From a checkpoint of a small image embedding model.
Model: norm groupnorm, depths [4, 7, 7].
Training: muon at rate 0.035, batches of 128.
Data: trained on made-up road signs on poles, 51.2 epochs.
Rows from block 14, named by matrix and row number. Rows with one number belong to one channel. Each number is 500 + 25 x the weight over its row's rms, rounded and kept within 0 to 999. All counts start at 0. Numbers have three digits each. After the name is the row's rms in percent of the matrix's.
# convs1: first pointwise conv (model.blocks.14.convs.1.weight, 512x512x1x1), inputs 444-511
# convs3: second pointwise conv (model.blocks.14.convs.3.weight, 512x512x1x1, transposed), outputs 444-511
convs1.260 113:498487507470523502484460520531504496533514494505522516533523486497517475524450493499456471473501505498479525534482500470506452517562522527487530486523520539480506489499510494519519513496521476491481521534
convs1.261 095:508510538473534503491535520487527498525482512469524467421499502507469473527479522502437498452505484467507512490495516503481524498522499464516475462522436469517532527490495469547503503531502534518481473475
convs1.262 099:494479495506513490509554506508468482477490509516495527508507477518453502510469506518482512494498475487481507505487511501475483518505485517463528524486480505510478508506503528501510503454478509533487549513
convs1.263 112:520520479479487505519481468468480484483511509492487501531517496481460520472498479508486497480491497510487494527521501513507489489507502470472502499493502503499488526497479506494485496494501539529517497494
convs1.264 091:488507514544484511471547462482521502523450518505523529495500510481542481494488495540507496504458516506536539463496544490513506531482440530467529484484498492492500496518501503505545460498469523543491506496
convs1.265 096:503478470513513487482425470560550526478486475542490546530468502519502502475501509475467499524549488485525474521532489507504481532548479495495524489501547495532466527519507492527455461507534472516485477503
convs1.266 116:490531514477498504491503484516477509514512472513527499454502504487482465523525503481455486501499541531501507508483527494501444519535468529492478497495472477509478546478454488510515486498460503523462515554
convs1.267 097:441479501525470508515461476508515494478492488512456479495490501492532522438428430478436516498488485509518517501516504472490503485514445530489504494497493480452485470519504479550461507476510489515504491556
convs1.268 075:514465515479474496533531492537514548474529498503524478557503495495504497531508525476540486565512478478510508511517497512474496467479495498519513464500503496528472520480550495561534503495500481496522475551
convs1.269 121:488515535501477496539494547460518495527426476514513496518530521528455475493473497456518543505542527483498515497496554516514497529531480568528520510502506481523482483459513527507532509491545533508475481455
convs1.270 117:500509544528508466528544507508484508481405506448485483516459491470445470437490526517494508475472501497490509485463526473478529494481498533495515511493498520491507485544500472501501505508492482464530514583
convs1.271 068:491471457520542500488497530512469530476444468481525498491513502521525482562502500464518559532514447538487504515499528526475480460494524507531482492517525486540453511493537472520482470506474498511517462508
convs1.272 100:502526517446491526498509477544491510500525487471498500511502528449471511497468518503476567493502495512491506470490521531496431511491512494571511452487528548489516490474520499483514473485534499537458513438
convs1.273 065:525542485537527470503453502485484508507512471515526493478475492504498519521466491513527542510557510460533483510513499513535480496511499502512542510544541486460471522534518539504496492478578518514498537494
convs1.274 113:470522509475486454474543477449524496462528475528485458544551456534512527515505494491478494513539486496500480434524493467502551530505541525500458530484492500485511488466545509471473502497486493429491508493
convs1.275 113:518478511467513476511490465534516508503474449469460513512493527486477499493504506508623490489488508503546477509500522492508463478529496470494515474510525506476517492474499524504531510500537545522501454543
convs1.276 118:482506514480515501527523483521488470476493488540493518503462457539503497480478485514511456489495479495490523523511524497498511472499458442512508508492531479489509543503483539521499495490454517504525489543
convs1.277 084:473578469520497513488515503524530483552502494507479488486456505502489507502499523504480435468479507515458518494483521459480468489495501545509470502477468507469511533464510539510498510497518491487508517533
convs1.278 110:511486479485475517481464508475549476503462481507481532480498478546595508494504468517511478476503520486490512498528473512500488502521477520482505468506492494482504503503479489450509484490484537494506515482
convs1.279 115:517502517507499488484465531542529489498523480471477492525458445485479505521518488488466510477529488499471527466501486483503482498505516491509521506497505532479485500465506510509544520535463534503516467510
convs1.280 089:517470514455490484498522522478535481466516511507508453505506483486477496515515524489497475521494514513495498493504487492506468474506552543501485513513499556531512513477474500506495480477533503486499457516
convs1.281 124:503480520487496454486531504519505512474451491496509458533506499553486462501526528503439428486517499521496547514506493500493482498504505486528495509500463573502520437488492463471525485485518488432488506483
convs1.282 076:507488505520518525503457531526479491435525487505490528478523503473503519532454475469439522513502489512509504529512525491488504466527447520499485542518501525450473511554469458486520485483488504516539465511
convs1.283 071:522497520462519490474501542505545506530497519487476522479475497543456517498489452511480499485479496468517504453490513480489499483486488512468500540490499508549473502496459534494508493468479485459553534489
convs1.284 092:489493512479529549482536521491537484462504488501489484492454493495485542488529496493535528475535545466544513515456549498504513486561485514493513485516525528489504491511476547480490483520488472508519488508
convs1.285 070:455482497526504532496563534520477491487485452498495562496498519484537485519510521502493474486518539539510485537472556497506527517496466538520510525507468485521452519560489545508547448505480481498508497496
convs1.286 119:520484523490549512491448467507573499512428498529498494510492488522433502498525491490481540473477460517493494555504528544497510502552541557504478482480514457483496504477498473523557523479522556535506471514
convs1.287 068:444494533474511483518500500503513517499539526489497483517484489516543543492460486499427544449501487504512545502514496495497511457509498506479519514477506540503477510510489461485545497536526459530482488519
convs1.288 116:497483486489468537490491495503442530538506480489497503491464476523428481488519494510483526445508492480526482503518513545518455501519515456462528510504478507490538493473492491508562492465495530512505480542
convs1.289 119:536496493529517518490388468487464493454491486533489513543446489518533486520484523482489476491491511496521498542546496520503514466517505502488495526506515534517497552492487473476487503478502490530519518480
convs1.290 096:481455510507520546464430504473472500527498496487499459508446495517542503601494485529494528466524471463492518489522529528495489520434494524483472479504474526448488522510454501491498477524448505492477505546
convs1.291 097:494483513489520496527461531571494497500482516497506467518519513500547470479517539483474488529485520524505555530530509515500487494508515535534546458500479520480492487483519492477531508458477501534464463442
convs1.292 126:455485494525480522462471483490519531528465498545468501507542496535495524533465491507545514478501507479520487535512485516496494525518514466503464509507553514512522584484487503528494490486507534508510541525
convs1.293 085:468524498484511506522528515473486515507453470509508530533517515505488499508479479526448495509459484501523505515499504505494468454479503491599501442527514516468505517507513508526523504513482470557550497521
convs1.294 104:499482471517491520452476527528487515501520472497503501515508535441468517480488508491502493515481462500529475490483473504515520513530458529470496482501499543532509555479448529501472527502469466487503476499
convs1.295 103:473487495451515476451510501513478508498500542508522452511487497516481517517481487499487524450488518503527502519507494511498547500459510470487492532496441436490511498465488528526526559533498553486515510499
convs1.296 070:482484513478509485463517464472479531491498532492469517483506505470436521492491503475494521510466501513471493477526516490491486462499489465515487486485454511508507472502492517509520489493466472468501509513
convs1.297 076:524538507488502561512513499484514533476485495502522491525510466499493473494493523509469531509521515541515524477460499505502489471498484511503519504501474489452446470538488473506466515508563511523481492485
convs1.298 127:499471551494480489503540526511467498507470510500474488538530499495448514500501488476462506562482497498498519567498503448515497502469508489493471510498496496508503487472468549500507530542498513488536476484
convs1.299 114:476481510481520462477449520515499513485494520530569475522471510508581525522538520512485504515508483504510511479450505541500520501497548485476487503483442487577496524513477477508510500511456481526519485479
convs1.300 088:504559510495500505537541497550481510506520476496521506508488542519508520467533513517468532555472481471558479501493498472495508529471489477498536514490461472493513542462505503471506509514521489482478492490
convs1.301 066:479501531475447480503444474498508506498520510506518470530507506499463519510432496515545552509480512503530514514466508463509525506510484487513515478487528516500501520494500568478525498525486522543513477476
convs1.302 094:509504506528474517526510500436472554499519496499500492537504517492551479470451498508438513513473511523484521501502462450501491499522540429515507493477484501456473506531534523496523497522473511505503512533
convs1.303 093:515502511462501498478489430507470489498489489459494477445516507454505479507508487490517457468509482479539520465449503528516503475505504525484469502490490493540501457475522482484519516505490522470501490521
convs1.304 099:499507473448474517527458528534496521508485448514503460483537496478462519515509485458506528505530467483457518527513474461510469505491508505502543516508533492510496562493482532472478478474494495499514500545
convs1.305 041:483484521510505495554497502494519508520514482510521504517507483538510496488417521524484483485509497509504527469455502471514519495542473464500478472531447523515521500473484522517477472497490492505449482484
convs1.306 053:481521477511472497518506506502527489477485497522509477475482484502459500518467491511520485480470503510478507483521514490506496522501471502506521471494486584502486514519498487486519476504501465503546515484
convs1.307 110:492502525561475486461545528495543520486495474475457480518498507515440476474467478471458493472529552483443506486514495494515475499473503489484528509484477507472498497538493505553477494497511554472544472472
convs1.308 100:484496527473502510513516545541494545487481505520481500467493452492494517474471528520506517472480522482471496523494494491521493469513485528496519461519546531480536498484478493495556502499505512486490475466
convs1.309 068:518506470528514431508538503504482476508476481513549568545519497495478463478472514494535547488474530517468497486493492528500473501440472497462478540491513513497516534469506510483538506508505480533514506503
convs1.310 101:521508531427504498508526515519540547491511525483498442454493507498497528508477496553497523500482500523485503504511525488484493516529503475531504502498506542508520438500517545457524496544522463479481540502
convs1.311 099:521535498470507562527502512527526502478498536529484544457435491478497527514514495505475488535522508523522533515452491502496554510511504532491544496498468505528497544485494496462481484499512500495544443488
convs1.312 117:519546516494495460488499495518567506484531512476454534424497468495489513458522501474510476501508496501440495489506492499484507524517507501475496492499515553499510473504504536491539524490488469493458534536
convs1.313 114:475539504479456502507447544494529455491530512496498480479459521488481474492474484538485504523442483490469487499520510534494504518495538491520479518498543496527492499542502483501469536546497509496494526449
convs1.314 098:474482535561514518499465501545525496528504495522491497515514483547483468472489498508481497540489510535511533535537520501504492516516538483525461524487489554501512499493488501483523568504517513549513495441
convs1.315 121:489529500485522515474506482529534493534516517500507546425512492511482495502527481477520544519546503498518495509539515468502517496513522481456473515499542455517484473478462528454555534491502513521530502523
convs1.316 095:502491506461462513492476502515502498504555535490504445426512511488489470511481485534504468487450494499474544476523505465484501512527503460487507529515528432517533529494524467515489506516474454493500494458
convs1.317 109:487541497534449495506474504528537514512452502565482458452494500510522493518516504505485533457528493497475503519474484489502480484498478486483553494497467506512540498507473472529476480505490535472458537486
convs1.318 113:485484500548499451495464460526478459519507452486525527466513534513515533495504501529426535511479473521554543530550522531484542493465515516495531536496495509482538536489495507514495503511522557533503492490
convs1.319 061:473495486528491506514496517502511482515523535532495485506462511478494461491463486478518459525542524525476500484516492486523455476495497557487499478506533502590506477501504536471502496512552518534484513556
convs1.320 083:521551516506491543527488487495550482490499515474555445499537490481522531500505502487471512520478504513506484511482504484499505545535525523475519463516543498488478480514539454506484531497541476484446530431
convs1.321 103:500486499470490463486509468455436536480543514514502470491537507483515512462489473544450477518499492491538489482519447479485488520551485530557554508492474518485508513486477527512551497450489497518521490540
convs1.322 110:484527511522514484491458494540511511535469530507477459470518496512469491502494504561507514493502524513490452502515463535496518528530504521521543500504463494527497539526503537539504483478483521504493504538
convs1.323 129:502544536499504482501524482512488485487564520525446473480529486454494485526518510510448470513523489480481540513480480513508519484500527484523496509508501503506513470489496550516476475505466517531439510564
convs1.324 094:449504517457509500502505513484509489540525517508525539499449474479540520556474511476549500495492523490520519486498565508513484466523495528500529492488491512481513455524466450477530492494530498473481480507
convs1.325 129:480471512495464510553494529542490506517457554496478522493512483496453521496522513476455488481520498502481511483503501467499517510481501516477511454494535501455495520505512443481481501527530516516426490523
convs1.326 119:489499505484483519488489515480487480500491512503496497474501480476486571491539524541539484518559518503530485486546488497503478502465472517562495508482460493473477506474498452526503453497466501477482513465
convs1.327 124:479501504530466464492471455458528468481493542501489481504504499469548471481515492477536500493501488490495442542475476514504500488511492464510486507516505466520493587500433473514507520466494476483519497477
convs1.328 137:504512489485502505534480508448539472484448486514563453523530491467555543470502517504438488537485473487489484521510469505495533491521510416483447516501501469473491496480510554506529521492518499505508527444
convs1.329 111:476547527499540526508492462497581520548516481479515528599481489464486511491532508462522511539509502519506485476531533537504490512471473492468509524496510526500513510507497507504507496514508503539488490485
convs1.330 064:492506484504473465483474477485482533515528514457512519531512470486494520506466497496522530434557477533554523547491476490490475526452511539496477484461537525487441498489505509487510493520514500508492479467
convs1.331 071:486511503501493468528501521487455535478525521516519488495510531490497471538465530519514537498489510485516505514511494475499542518533473533472515478502526539463449494502491525532503466514523520483447490504
convs1.332 102:490498510529528521490514512520444507463469541495471491520543500497470468467476485546458526502465524519533494483526454453497491513480489437536504484539489514483462500499499541538526506477507476486486506499
convs1.333 117:500485488556463490484465480529543516548499457500505450452510527493482525519505493476531483471515496508525474514503521518507517502543531518485506515506527498486488453532510505505488511482503456506444526520
convs1.334 108:504514486441473444511532471506536494498482490502534517469503475478471489474469538514503495492417494498483502509491477494527480497511485514484524499503478527518510537460540501484481486536479509505490503542
convs1.335 085:568461503483492482464486566481490483469483467515547511505537454524552452508457514485456487516474483499468507532506486508508466518522526495477541513502504477522519535499501487479506542469494490551534510476
convs1.336 114:497438497515516521488505483500465477483522500488486495478507515502489495516507494506545501480480513504535531492552538536498505496480483466529499475518496495500483476530505487519478498461516553531509472472
convs1.337 092:497473480496496454500470500486487463494467480482483487539502486488517564509494528539522448520548510496499572520490460499522486523542474497518460536483460548518532483474414501491514501472472448475525485500
convs1.338 072:517498489494505527492501469507493508544499450500537477473475499497515499512479540513505493522552531483478551496496498497489535477449538480503488447509523519498510486525512526512482538513472500466520503532
convs1.339 107:487503506538483531544482467508511448501458529495501507473498465496485544506506507489516469549557477469524498460506540519503518458541502480544492475501479459504535476453504561479506489486574494548498538475
convs1.340 080:498517491496521516513487503498491493509491464522510467467494497551445541534492497446508467566509511492528483468522469495494518515466485509571523469517483509510487508471520542509490512509512455521485502563
convs1.341 091:479516448503500512500524503507499530502516485481472497515509503486509494466481532518511547469516472540491520531510508514514492491521478497442481465494488541486497549498484541489438573487494520453481461474
convs1.342 101:516480521522491441480538479473496531512410486485526477484521527487486533528475489514520503491506525504458526467508528501491514463518491478553476507509512541452506528488490477514460495473537530489457531518
convs1.343 082:525486501527498515498494512470520511496478491520501515500495497499525515480468492513550496481486495508522503476484486468508522512496490493535510527513504532541502450521538551494512548463522509563526450533
convs1.344 083:472484496479474504498473513434489503502501501521526484528473490451475482437483539463486531506490522472538496533509483510510453476480514498482506445479486537490544539494503499510493473489471522513516472492
convs1.345 098:527472497471530492472537466511463494531458520521519549554484501482493488476536515491515514477498532514536491486446501534489500511514523503471520479517512487525472571512513503493486440529471516476513568539
convs1.346 116:518465492503502502519531516516487492493556496513510461510544498504507511508497513519466531463484486500499500545548547513486520529477514457507505486492562514510536555516520537529492503537468489470504457530
convs1.347 106:472479498498488502465515462520479537463486510490466488473472497460537519527475487513495513510550490483525513504465485508500499494512540489524524473502528534492477534492478544499442478519503518511500471584
convs1.348 095:511501461536501461464552495523536520527482486516537502530551516478530477513487500488516528468510487467554508466489479483497493525470492515480488509502451489560523560549472523497509536519453523485495516526
convs1.349 097:498493483498482517474453502507541490481454437474497513484440493530501521486495470517572503480491500489492491507505525478489568511536488484502564512481488529483501480503453513559532494517505514496507520531
convs1.350 111:481529512467496533528508557535511483483479490488445513469490488516527503487500502499523498482518504507481485501429509500484541465537492494502458495516440537586501570484508524515511488524514474510469538503
convs1.351 099:467482504476512473486423497474506490511473535501474499485505529508476532581514454524545514552509499501515489502472472482498531478490494526520509518509518513500478494501529508489508509530507548520506487420
convs3.260 113:479515449522524497542539487466506511504466515493551502487475483504440521490487475492506516472445496492524548467444514499500467473483492455542528492521504524502492488518496437489530522514491454541513499490
convs3.261 105:499502521523524519510481506546464493508451525487483494466507481501527533523497471476457500507536504470505510547495504478483478492447536536486483518503512533511524537436484417523518494516540530477489499532
convs3.262 103:470502523547499496540518495534513500487488470506499499508479500512541480497503511484503488443460505494519517476506494526457482491523508519507498523508526576457499523498484458488535484483471540492498532497
convs3.263 116:474483475528536527511515516512495515516493439533485507505480420523530463478472491498525453511526518444486445514475494521495460515499465530512478499489533513546494492515510511459474504471500522496520494492
convs3.264 091:502509482507500487466503417493494529523517532453493493527543477501500525505504506566524453473530489487498513506495472453478463513520483524504511521486519502524514494468554535491493466484494520524525513500
convs3.265 097:493520508505498520486499484526469470462524514524477562501516501502487443479496523530449478520529517488508482465470467555502484519469495546500533498506520531512478469486542534498517512525502515510519492484
convs3.266 116:504519504510485487490479476533500485482526494485527503484561502505529469494503510525552503486479506542500535448574547498469495520479420500505516501516518516497482510501491496485525464466506490497530493526
convs3.267 096:495500497488486506484466492499513501461461513538516487509476516491503572502489562501523461501521479486535496520460518524517480502470491474497496529504535460464513478512542488495476487512481505528489484522
convs3.268 071:520509521505503549477506513517454449539501488534497527484517511491475505465521512545493482488540475493514523479503552503510497495514508481473484533486485563520483500459467512510479438443513508514508526524
convs3.269 118:500523508478494471440478492476504523542454498538523483498460509450544495485495453508543555526493502533484505493483468512496531487535495484461471512505531484484516475521515481469548451522515505506495489503
convs3.270 111:500517530545572489457499494487509502512441459486468495520518497503497472501502507549502531548504489500476506495539491490521523465516508498456492514504493577508510521514496506533422458472501496486507527495
convs3.271 069:497517480500469456440524505521515516494505483491453498493509474495492529480523468478472511506444510522524483486534476538511522505498523456510509517511495467453460500519448479498510488526518467519438485468
convs3.272 096:460530476469414518486471504521499515486488503477486440468490471493522495493484502449488462464539514498498482477511535483502487500534501500455520506493505528474484525472535458486497523481480449475517517476
convs3.273 067:491527511503520473498502513494528486545533465455496507486522503495500503463480528488496499470472479513486477496541486537489461548477529534504511492481478505516516526543504488488549511470490462531453515440
convs3.274 110:486517489457532527499501462500514492481473496492471506508521513472498493514477503474574516545480452524506494464573562502485497413489493554510509505516482544514489568512475512478497510489534519525512540528
convs3.275 113:533516511508492533492486506513497509493461486416506517530495490514516535497506500513466514504539486507499486527473498513540465511491473450491502501498483489513470472486506500515512486491508526505487511499
convs3.276 120:530523501472507493550525498546484492467527493510542502525488613484489516458524479534504475487524464506496507473480497505503468527447554499501491513495533479507523497475517583485491494486524471525516512548
convs3.277 085:477501464535487497513451526484520518510479518540521476495504479479516525506491503483512501515524530521498461485496505506479479462501546497460487485498547514459485488528521523534475501488530489453501476540
convs3.278 109:501470484492501503487490510488531476453529520525477484516439502532518497504513509460539507490521523510481535490529519520515547478533518489484501532479449468463486530462542550493503521477493545515519470509
convs3.279 116:513525513516530518487436534476493481521488495517517500509480514523494511478547517494533493511529494457458489520479480507516516497477536501499480493506503511493503495492443490505481512542524474494495469561
convs3.280 090:501521486507486509516478522472568517487477522521508494472533492509511472535474499482454520517525508497491470505487479498506508448513519464481523469501476516495505483514486481467474491562521497503508465499
convs3.281 115:502514485508490472530537483504488522475549527546522530471516456494466472521507485475393501519490531501508516458454501491473571481468448522529516503486510485517528442518492479485460491482525514545521467485
convs3.282 084:474519502519504480490543487525479497500476505515479462513546531474520514475522487554515545522491517493458481463507495481484516488481505540492456518498497517523513512495497517502483524464494495489469490475
convs3.283 084:478476504513523478496521509495444503533467511527496533501503511465520524520498483527541510497489491535500529491500494486500500479529554474499508484514490497430495507576546523460541504450498495456474502526
convs3.284 089:493534494540490479557511484499489482493516504509475477535518463509496497549495500450501516504533500552505484493509479442505477499488513485506499545501517566512486451481486467475486522478507530524526516512
convs3.285 069:459501499469475506518481534510506496471517495537464479541520463555499497473489470521473539542450496516513449492522502482492460516503418464441519532514472482544505496520507521476514490508507449511491489554
convs3.286 108:493483517458512498470527525487483456514521480473482469527485502528467502495490502456511487534523490496514471524494462516503484482558522479482520501511512460481477504514560471480475475514479468519521490552
convs3.287 069:488529533511493488547490541478510502529487524515503492471504472492516470478506535490526545530503541504501490479496494534500511463458513482455488487471472479513512505487451549498517521507504488563515477462
convs3.288 112:488515463491469455554477482506491446515496478502502510503466502508482476489512508484491538485530508529484503453544465496456509480526485520532441501503475499501493518491492492489507484497481458542529484485
convs3.289 137:528511507528471475500510483476496484490518505493513491472506512534546506525511514489476474519474476461473493500522471527485531495505527504477525473504562471477510460449442498503483473504455499494519480474
convs3.290 099:486492495495489524480505495500539513476491495464501512521537501501524455495539483480503491500470542501530506459482482492501484494503485500527546523507532494510480476498511487514531534495488489543511499506
convs3.291 095:482494483534504496481486463505467508516529505486523540532492511507470485511478504529424513486517506497504514532476490485467473502542476519466529500496517546510513511484481515500537494548477515543472476504
convs3.292 124:496494491501488506531487489456508468504550519531512520490491505495525493521459491503427498482499502475481506514562494501483522498495489430488502527509489485480509544539495515493500509485467528501502541547
convs3.293 090:489502492490503484512512522512481505482510447483475494468481520504530438494477501528530486517522448486481496502522500458525520479550504452520488518498522497515503486475500510514506493520495467523451502465
convs3.294 109:489483505472439509507390511503504479490478523514503507518485428526492461483507489536466481474507483497478529516501502525482456483448488500542478473516497498472517506474507493523494535517505526503520481497
convs3.295 105:505472499507483493512471490500519508530462515464451464533533491454507510488517493503493504475545507515540519463480498485499516494546485521506515501498494487523506534503505489471470468500504514505479495496
convs3.296 062:527496491465501476522498483509545519489511509489525526520525460505519493524527518523523531529467512496512527507522494479520505485489520464493482516496535489464483514486523480537517494528483467521522498483
convs3.297 082:530493484469554494461528520449506497478535484522470456581509511522475480492455511497478543482478495506519498526529531478533492539498482452469541530511487492511517491496436524514465502466537498475480510464
convs3.298 116:506474472506510542523516523505500523479477518484466502509490498478539522485530490510450463524477521508472508501464504509487505496510493479513428525515504507475491497520494470491476538517500435547516446522
convs3.299 127:474527490523505504481480512469532512478478514485476504486531508502476486447503489480494523509456474476498498491490479491457470502500469530465433461478490545491493467457494500506500487483503481515481498503
convs3.300 087:465531474521523509525500526516491490540472514453499495541543487515476482485491510520523536522502462534501525498487499528505483527517536506467512470496460496524477515474506477477518475489488498474474543517
convs3.301 063:539506469518530493532534510473502486498509528522465450520493517470489538473556519525489535510529537487522448457543520522447496533534485564521501515503520512566524488467535513506485500536511516523472532520
convs3.302 098:497506530501514500540559493531515482530523462517514503507511476482461514509498501496493473490470486505496526497484534446517543510495471472523533491520470538496505481508476525537462560539497524521520497449
convs3.303 088:495480489533449526507506508466525532449489513454470463485549494469526477500469487480490499499523499505481505519465475523507504509505479515500530475489471491486509567482462476462521484513498487478512476495
convs3.304 093:512504469472506481509504550452503551502557472528469490501513477512472489526481512491447527472466504503470512522461522484541471452458521526524476466514497460490507531487512504544516489476544541487484501525
convs3.305 039:493487482496496514499481509489531513508471514527506490476509512560457514450508499474493517487515548484471513532503502501509553515464452501498509518475496547549531527480515465469457548485495492544534479477
convs3.306 054:501453479461478477512516508488475496530501504505467536526509519510503479502511488492496482478496514481450492499500459486468490485506479506478499487533493501474500506516501499469518480498499502498496506501
convs3.307 106:487506475486467508491526505497511509500556509529478519497508493499535512517497513528539506491537522470487489477464520480518493532502519487495503524500462502521506506546476513498523528507559522474452512541
convs3.308 110:503526546483527558522539485480502521488469502478516523497503475518536465454489497491539458520475500502526504539445488520476528489486517505476515522482492468509497519503462521506479488465523473481508503462
convs3.309 073:508527509462480482517559509503529541532500507507482519490491515518500504522512497467512470524526486460500524513520511489498525538538508510502483505498519469504491506549488442513509535468537486523490534503
convs3.310 105:523495516459470492482486483565463472504491505490546493508536548557458451520520482477496460457465513521512480484493518464493478524495516515501472514502520468521492468487499512538489483515526495489516508495
convs3.311 101:524480511498521497511521510457466509469499454457534507526506528475479513505517502512506518505527512507501521501468460499482525479493524531506535486521565481504505503467506432469485518492515519527497505476
convs3.312 128:470509528496503533508542511448498543498462515466544479522528571476548481523481502502512483545483508454502524499515491523515505464454491527512493499503554503485518501532529530469535504470480491546496519509
convs3.313 109:489492506509460519443499526481457501509412473461522506529524504489464489508516495517527515497546524523478492492494488503485481511505496525489508519497544516485504517530497483516484506486526538521495482486
convs3.314 101:487476480499565477467495491490545472485444507482528554479541510518518517442500471531488522485475545482518538501476531491537469536485484497494514486486466501444507521444469493521508521491497464528527488540
convs3.315 124:502491489499418491522490522472455487499512435498518526504529457531530525521505522485514512466540522520506509505468499512498504502456521509542492503497555505538514480494476549481492552503492466485486505484
convs3.316 095:502442492540481477537490469497492507562526513466489492501525496512482486484516472469462460481535466506528502470481519488488475502491486524524479510484513487474469493473511483520456522507504498488518547480
convs3.317 105:477509510560466464497509532510517482460518536542521488489497513554520507539525489471546460463490470484524495513485501483506452521512499503543484529485513479541490498479509529534509475506509449511519517498
convs3.318 120:506526474535556494499470494491548479522521554515527461494544504536479489504504518462459462504534516485527513535515508482483455490431526485488514489473540471550486544475450488485483500469500514494518459476
convs3.319 062:467498463552484470497451477485489515510441495553519510451493530527539511454508471525509488488520537477505567496499524508537526524488546484504476518486513528444452561510473484502505490487478503506527490522
convs3.320 085:501493547521461506507529531502518485513541505482532518507502488486458471521507517508506551449449536499499564482534509506482577497497474531499498494544497461497543474503511504510448511524553505471491506534
convs3.321 104:501506467479534467513524483500494494519514494476501520507513519509520484500481484497512480483533461529516457501519513443494494501523508519490499531499444523522503454525476504501487539492513491524483503449
convs3.322 114:519500517495516515490476489461500507542465509517528440499484495547543488504510519484459506519454484530499486538519495480500515483494499499426532518467518539522486466526534506482523482519504496476466514540
convs3.323 121:478501504479513516516455478483485516465449489504502528513503494528511454509521521486456502563511438520534461531557533515582490508494528518502488499508513473524507521462489534487512512525482483540498468449
convs3.324 090:504460492461521492477462539442479505502489477489511517507502464499509480496485500496554490494507504536493500475522505527486470487514501507481522519486539478499452503505478479528522474514509483526495506516
convs3.325 133:510503492512513479510489435492506472488536555497480526473475484502502507500486483509484533507458465500537479521520483489554503492472511463467473513493467501523492490461456483533436492512488510460504482476
convs3.326 125:514518497495511495494525510490495502529563467515546465548520495484511473528491492511504516492450508483520472471477525520496471531510532496511505508521540539574483477498538491516483510496504498478514492515
convs3.327 126:505512473526473542470515454484501496514470482479482517504511536500493466527507518522513538534506505469506513504483499494481493501530497508509480530528490525482478509522512467554475499517506505520501504552
convs3.328 146:523532497523471477508542493555526529522461518513517476507474522516464476503501514523542518460492514520517524496485458501546488492519518502516474479518504498482510502513554481541431506498519468443523467480
convs3.329 112:504498532537527515541492495499499496458490488511504480484491496538482473476489468512485476474543472500490499455572475484503508496488515447468502450504527530477486485487496472482473493524469490486510524527
convs3.330 064:490515465526525511538504526508459498510506507458504516500476439493506499480505482495466517546531490448511518520514521502502506483504495505487529514520441530523506516488494485529500472553489477536485467481
convs3.331 066:521521464482482522494509510492494491495536469502492480499455516499491481524501488463516528491516495530504467535465514469519506508503499506505489484503517491482485523547538479540469497476494484513470530482
convs3.332 105:486484470488465539528462494543512536470420476492474497499538528514535458508482482481554457472489541484503456499456487503503454516477536526483476498491537474440487449480495543521521522489505527464490468488
convs3.333 111:498505460500532518498490488545508536521530473512474478486497526510454511522528507522456486509492527510469539525458522496505533483513507497484467506495472522455490510509497463523474506465491474461496462474
convs3.334 108:510468503417478490529477505491483532494506518468510474497482492472478469515474479454498465496484519499549472510493474489537541473497512508520491429498516475534502502471481512529465499508519506488472508490
convs3.335 080:506480509475484488486506481468456501486516495471432511503492463529531473519486486462527521487475521488485491545514510510471485486487499484487536423501512448473480512536508491533480486510478481499498507502
convs3.336 111:512485507510481461440503484496467458510482501483500545490516503498495486478497511505482468499492553518499478462492500520487451477525517487535491490477466515447486517552477490506477486506525511502484516478
convs3.337 097:518538496459509525437517470492461504508506514503476514487450461506515506535537505513497523491523498532487536518475446504528509472521503514496550521487535493466506487491505506513452532489511462507483503544
convs3.338 075:498489458503490497546483492495490467464543492508499521425476483513527468496486463548469477520527476487481494471507468502518492537494487520536472495472499488471525555484531490503506500494457497538528496548
convs3.339 102:503505546504519462471509501520486466551489507511492476507448534536524517453488489496490487510413500481494504525565474500499524542455489503519485511483485436515479489489485504502510516457483527517454461470
convs3.340 079:504496507504438500469529458500477507527450461517486458511494534496492496527497481490502523517546492471479525529490539507516498514530493501530508424515498486466515452521472507503549522499501491509510525550
convs3.341 092:493506498509539497517479454459500509503499522493463530494522516535459491502499516513497469471506458535505511457502483486499509534535470516494494497483511531514491487513504523505517463504522512464496492540
convs3.342 103:501547488477477512580468524604506470504492480495470462530508495486509551482502496500519529491485450512525484514522518506523517451515496486509471484532444484512493494520517542511524504497497492551525476525
convs3.343 085:488504473453503507526533526501519488511522477509529468432498488515507483490514476529479527514491508524512454533512505479483521504492468491507526506523489519464500504507528507532505509511505484484492539470
convs3.344 089:491522491506487466493476444498536547469496493493429470481489515481480516487507501486490500472482511514485470503572504496523471496520502469529505512481503504500519525551497499522495489470477492497495472499
convs3.345 100:504496528540519551462529486522470453469456457479488481463525502530506480499502508527501505527503513499470527465509484517500518470476513502516500439521490506469461484496451523521506457529493468490534489543
convs3.346 110:511485489508492518543497486548488525512509512440475483455524503473501486490522536480455456501496509511512531474497489524548539539519498527471554498503454540512481491550504466489506518500477496428481502521
convs3.347 105:487478455497509533532529506515465479472465503515463529497493481541506519509472488517506525520505540531499482530503538506535526408484488515496498533508545462480483504457476467518440540538490456511493453487
convs3.348 096:488464480474511550490501498539477517506513500500535498510511548497507488512489552486494520487461487508543476512496520513496493483502529475466515534504516532502500481465532510493529513518541452509497506483
convs3.349 101:508510496520499515523514476533486513497508475508515490499479511531509519519512486514499501453531481506530524502486466491467494485500494508477500498509541506473492501527484514455496477487502482480468482516
convs3.350 115:505533503477513498507499500510449554518520526501484533521519520505581499450476510543525496554483475492496510437495451458475475507545511493465443512485484501527509499550491538512496511517516532535505491484
convs3.351 102:529489496484486492501528450492498500502506509490497475505510522523501510527527528519487503515493507534490483485429507520480597480545480529493557496497525455482494474551485484516548527489477461534515521513